config = dict(
    model='contrastive image-text model',
    dataset='short English words printed on busy colour backdrops',
    train_examples=45211,
    image_size=48,
    crop_scale_min=1,
    horizontal_flip=False,
    translate=0.06,
    color_jitter=0.1,
    tokenizer='word',
    vocab_size=241,
    loss='softmax',
    embed_dim=256,
    encoder_arch='vit',
    encoder_norm='layernorm',
    encoder_norm_position='pre',
    encoder_activation='silu',
    encoder_mlp_ratio=6,
    encoder_head_dim=64,
    encoder_fused_qkv=False,
    encoder_bias='all',
    encoder_qk_norm=False,
    encoder_parallel_block=False,
    encoder_dropout=0.05,
    encoder_inner_norm=True,
    encoder_moe='expert_choice',
    encoder_num_experts=32,
    encoder_moe_every=2,
    encoder_expert_mlp_ratio=1,
    encoder_experts_per_token=1,
    encoder_shared_expert=False,
    encoder_patch_size=[8, 8],
    encoder_conv_stem=False,
    encoder_layers=6,
    encoder_width=160,
    encoder_positions='learned',
    encoder_pooling='class_token',
    text_encoder_causal=False,
    text_encoder_width=256,
    text_encoder_layers=10,
    text_encoder_norm='rmsnorm',
    text_encoder_norm_position='pre',
    text_encoder_activation='gelu',
    text_encoder_mlp_ratio=4,
    text_encoder_head_dim=64,
    text_encoder_fused_qkv=True,
    text_encoder_bias='all',
    text_encoder_qk_norm=True,
    text_encoder_parallel_block=False,
    text_encoder_inner_norm=False,
    text_encoder_positions='learned',
    residual_init='none',
    optimizer='soap',
    beta2=0.999,
    learning_rate=0.0017,
    beta1=0.95,
    shampoo_beta=0.999,
    eps=1e-08,
    precondition_frequency=50,
    max_precond_dim=512,
    one_sided=False,
    adamw_lr_other_params=0.0015,
    max_grad_norm=3.0,
    max_steps=20500,
    batch_size=256,
    epochs=116.1,
    lr_schedule='linear',
    final_lr_fraction=0,
    warmup_steps=410,
    weight_decay=0.3,
    adamw_weight_decay_other_params=0.01,
)
Rows from expert 16 of block 3 of the image encoder, named by matrix and row number. Rows with one number belong to one neuron. Each number is 500 + 50 x the weight over its row's rms, rounded and kept within 0 to 999. All counts start at 0. Numbers have three digits each.
# up: expert up (encoder.blocks.3.mlp.up, 32x160x160), inputs 128-159
# down: expert down (encoder.blocks.3.mlp.down, 32x160x160, transposed), outputs 128-159
up.22:573491570610437484638494497545502513501541510481443489446554500500462459463529450481474463561513
up.23:436481539483434512489441495381543513502545467489570458564518488567459462579543554445372537469524
up.24:461488584401593571497535422514469476582559440493464436469482487492459464438520507520431494565529
up.25:427526489505576491577413588444480506476525498488393504552422503520510502498589534390533582519483
up.26:511467476367467484552557383570527541541507426392529565433555396436556437512530464437535475605493
up.27:413500525464511414545566451513595595459448478561551454591502462491537551575454547455502469434472
up.28:497481433484528537530443562454452499480500458491468438471504522444473447500534452503461503557513
up.29:480519530418582601533433481436518459419445500469485509420479530506493501529507468502458516465390
up.30:453511531532504478559509475478459519461493461504573572525522614509504414576529494527559448466599
up.31:447577474434450474474519475533381542420496562522561539514494367476507485414495479558519507527482
up.32:466452428522508448497550445487484628494450461509508424539446553471432443541503529496438505520390
up.33:582526490492438476531538542524600540614458547558474559546503509548502561568507505543499468463503
up.34:512503501440479474477523506465473462460523388534564555551515537449569496491462464431430502474487
up.35:544502450511580516486607504544445521440579484556581533440450520533516497418533470473481514464527
up.36:432513506571431409413445529449457484557549446536603462521538479553543430568500526394449436500470
up.37:534519541486574597589504543460517531538507466476455480537508478490482477586622434554463426521467
up.38:522533535455486448437501492488460350567483557465450468463480424485459503475554478519529465574575
up.39:555463423462534494485545560541520461580535489387507526495478499523462507498509576628387504503443
up.40:529483507512602500551453514570425417556573544555582477462562566445577344580577497494561525458486
up.41:428534503516485611445536496445498559461540414487443439529497430508505599425484474512499489503559
up.42:483463496452584601528594471488479447513571485556554486503501484478481523460548581510423541547519
up.43:399575515562401580481503474422448502601507499430449506553442479517491593500515487555554502522505
up.44:502409457435551469451458495469424522547553472518596453537466461513485522511531556469458577447488
up.45:448461516484467561545597507494546471476477492478460529555470555511526537515421581383551437471474
up.46:519492466490423500464447429456525529518522467434427490473400480493487469512488537459534547385502
up.47:518518410580592499503589503547469551432552590449462504545523550526510597481483512425627407525482
down.22:480535590439524478463530487458528505500540423474453491574531544548468505490493537445400473419516
down.23:462487509485541471452491555588520535516548607531611448473426497482484540404507405539513501399565
down.24:527452551444524499501404527438496437525390443413539454532531509480514431540457512559481548510452
down.25:513490530505487509501506505559464635431515523590464476529545536497518561502391431608416513474544
down.26:561467419537487513467539539454481508490492527438456564517629542587483522544489545572460524480485
down.27:577479477487502431420518475455486438556571531393442520554492522491536492606462536546546418516523
down.28:451467488522519460403479488422435526491557450544492576482458610560499530459503435587407555511510
down.29:594555446425473524559470446493523506497531480579530486577525535514539464526632467525536556500502
down.30:508563477461464523460484459417480486532401484437476521532482372537510513558481580555450561512393
down.31:500472455375525587577500512408513523541515488561505534419458521443542528542536477559477536541604
down.32:431496455544548548380522479471421367466541557424604584409496467525529534500437522452529522512479
down.33:444488541539499501556494512542474449486449461427470533505494499477534510489394541459471443480443
down.34:615476583546527591467466510423575502501481547407484524595514536493417487619548504492570477481526
down.35:556511526500449509505457538487480536562475472547378468500539564468536433552493519515515477510475
down.36:541578491502509562491397497501572458487546583484535488455406492506608468485496492561540467528548
down.37:491500464552470433479434534486494430573523604425453433505516585554509470512543542493446455466497
down.38:492440470563467528477555486581506433418501530507512502553489504463536553527476553482474435459404
down.39:480457522502497560470530440492511483575542474508468459501480382487519366426522451521627463458463
down.40:465589554462424550534457455527467510430519413471492501525487454514483521571517449479481489511499
down.41:543522472574521434502537568500447505540452446564486480539582495486597510512535440460455509545507
down.42:536481444501541530533482505489533499476540538423457492507463433512402373454525438510515482532463
down.43:449534463501476537595528497476532510486525578573549565449419557392515467476564500559522583527513
down.44:502480522443520599469474557400578492507443533501515548444456545479467472528510509596513446555528
down.45:521578546484432540485553530425467580373465445469451481549437491527580514466506487564397535455484
down.46:549489458540577396477557516472425540563558585518545395429434467473471560471524480519442547542512
down.47:505578501508503516590426451482533435574559490534435523542493456554541490488506497496533477605609